Rows from block 4 of the image encoder of a small contrastive image-text model, named by matrix and row number. Rows with one number belong to one channel. Each number is 128 + 24 x the weight over its row's rms, rounded and kept within 0 to 255. All counts start at 0. Numbers have three digits each.
Before each channel's rows are labels from the 100 images, of 14848, where the channel reaches its highest value: "responds to" is what is common among them. Only what is clearly more common there than usual is listed. The data: made-up ball-and-stick molecule models. In brackets: how many of the 100.
# r30: branch 2 reduce pointwise conv (encoder.blocks.4.r3.0.weight, 48x192x1x1), inputs 0-95
# b30: branch 2 3x3 conv (encoder.blocks.4.b3.0.weight, 72x48x3x3, transposed, each kernel summed), outputs 0-71

responds to: red ball (100); balls and sticks (67); balls: twelve (33)
r30.3:088114124112109129094140115158109158175151144151109119106148072169138145148150156156141123173076117162138097171151192109120186127146134128117112136134128121122116120158155142141118144134110134106126147120138129112147156121134136143134078140132123102084137139129130104148122126110128171118
b30.3:090152126146086109127114139169137126115175166096169119121120145158140117130150125149134154115133111133118131113125132128134175162071139095179107144120122156163117124129140106114171163151177117112092109128139135150092

responds to: space-filling (100)
r30.5:114118128076144108125114099121108138167118099145113161091149144139147102134096125133143120121114149123072099087119140101153152142099137157123089140121104096121099122134123122105122096201118124095101121099119173128083053117110125131101142124108118137141079111140141108096117105112149172139
b30.5:113144129126131156151145145141092141098149133124130154120113138141126064104116108138074124115086083170140170128158115184113140107110134104121120143180116115134156136131069145154147098106121114132134120128158132131093

responds to: space-filling (86)
r30.38:125135144152108108095118131158104136157090116138155132066144143164138171121136093100140060117101131177116112117105130130128144156074131147132151090103133174134163114109139128119134121081135147133129133104079122155116147145092104137103102107096066149137140085122104120094109111130124102144
b30.38:137112112115149135112136094151154157084119177136120123105112149114088121138099140116084121117110102155120133123171117166111112123097133093107141161087097116130074124121115106151090112146083119120187116107128152121119

responds to: space-filling (100); balls: five (27)
r30.34:096105115072156117165137124117137160129136131132158164124145079124110130157119119131136157122147122123137163155128113109154113197069145140105104129114110126120136112125116120118133119106103119083136122110118141090137083132137125130151139145123159168127085155110102157103135119121107101128
b30.34:151110123146103112121193102122095129133095117109095100110097145116106111100105097127149101146101124115099147115154103109098104097146106160140156138068149111122068119114079135132118113134137148119130129137078123120125

responds to: balls and sticks (76)
r30.40:129140134105119103101139132113105099138128158128108112112130112145142119145135124134124120125097122147112099125152140131121134139118133128127123172149147158103126113090129112129111111145142168134124162150159063165113104179173147160156145116125169189123098143153079118126109091145084109169
b30.40:162111105085095122084165122129129133156137070147147132137129155149138096147143121101094143085082149099110123115097149139144114127089105124114119149164127171132133115113116125102100154125163161160116108106162147113150

responds to: yellow ball (100); space-filling (72)
r30.30:126120137139142111107144124126114127140123116114121198064136103131121148074138124140111108145123200182157072136141114116119115125092115124149162142130103107134199076108108155132138089123067142133124135136147082145137135150156127163105148129133127194121154126119142120129078138145108084120
b30.30:103090132147132138171140115101088160094114137135103130092076178142138133124091123095101110116128118152166150088129123099117141107112137103114165169174134131138095134146100118106109092093120119133132145114107142088121

responds to: balls and sticks (75); yellow ball (68); balls: twelve (38)
r30.31:112123110175128137125124140097165109102104125118116116099144118108114106129178129130135114100123124104134093125136103183112126105103111125099134150115144116234175149144149089153166141127102131135156153142115186145131109130134156115108137152112135166123112131124154081143109135143102122130
b30.31:153150108149124103131164126154131123137102158153116164147110086160166144107105125114105091170119110138096099153085111133115124115124142139166152100094114089131150147129138143109124147133148120170084163123096083107101

responds to: balls and sticks (86)
r30.7:156103091093133126104130128123153114128111102121111150112141130133111130128137128129105126142112116129145121117108109130104109122149111112135119129147116119191117108085121177121088151191227153079132158119153161160131106132147118102156162116115175146099132119143135103164118133137159130122
b30.7:146133107152101120080175114142100077131147138141118116159141085161152152125145084108108082138115127122110150113072177167128121081120106108118157126117131157113123136137125141091123091113124127141098138121158131148133

responds to: balls and sticks (90)
r30.46:108125141117134153112126122118108127149091123095108082116201152108075138141173141133133117082143085158127175114132105123123115121108118151105166146122110103159145132148115147170124161116147107130092136115132069106174127115151125155113134116149114071122180158120105124146151110138144161157
b30.46:152145124135156144127197134101095082145126082137166130133110131143129113156124174125169110107110160129110103092108111155120099085112133128172122152140139169115137110136123138132109152117124119143085103088088108125131

responds to: yellow ball (71); balls and sticks (67); balls: twelve (48); balls: eleven (30)
r30.26:118125109113087110119129121123134122136121116109118146138097119105093111122141126125092142080178094117141174128128095123109106096173104129117097133128126072163121122122147122148091113117119123103178145126133165128107106117127110099121102111133111115161123091118149098108095153135100139100
b30.26:071118098106110142139114112105108120110148106119106098119134105145105113134113128136143134119126095123104088107087114107121133122115116090083046100101091097084115141127146092125125135139079143140113093122128129107111

responds to: space-filling (99)
r30.44:145131178131130128117135151145152123163149123112151133080139157155121111100150112113112095090136104118125133117114131140091101100148147103136103122123145109138101136089085130121125104160071131132145137124108172081180126134104109127154142125134149109144106172144137118134150159130154158081
b30.44:166174124148145125080157115132133077150123145098087141135136143110111106131144110117126096129115123094142113104110118161124140082101129185121145117125112078139125124157136130166123086152129141092134144159105157110085

responds to: space-filling (100)
r30.9:114141110187121130134129129083081116092110117121129100137102148113142128119117102102122131124132127109125151119106128119134114105150103111130128112154125111111139078118116136158158099122141114151123117134125133094110109126133100090122101111146137138114142158120131095101130132120096102113
b30.9:188121117131150150133157108150140123148110155138135161144110098157123111139111101095095119109086115122077114179133117164131143123146129128166151137096133096130113101150109107147139136187111150129101140112108188123135

responds to: balls and sticks (95); branched (82); yellow ball (67); balls: twelve (29)
r30.17:148122118086131087108143109102137111107100103116110086084119177136104114105136126113131105114087131119155070137128093188096119091135124115132110153125112101173120144142139130100170123142130152126090113158102089140157106157151148125146079144113124123138173162103130113129116158136111129089
b30.17:186158139133138059078149173102110126132103139127112146141142106119152143093136106143118130158112148117127137100074101115102136103130147121143130083119161126112167134153127171144087158125156118120114149132105126139122

responds to: balls and sticks (94); yellow ball (71)
r30.27:136115119106107128133099162135099129103103092144126159082123131094132138123121129134137094102124131122127062125129124096127124127106112116122109139098121126111155122108156151116068126161135171138131153195109092178143138158126191125107126158154116139156095151141187148109137122170093119124
b30.27:164157118134119125108163138097101119149128114125119111115096154148158081141167138134076116197105130103121150126098128118073112109152142114148136158146179145115155086125128143108110148131121115146136147091132148159125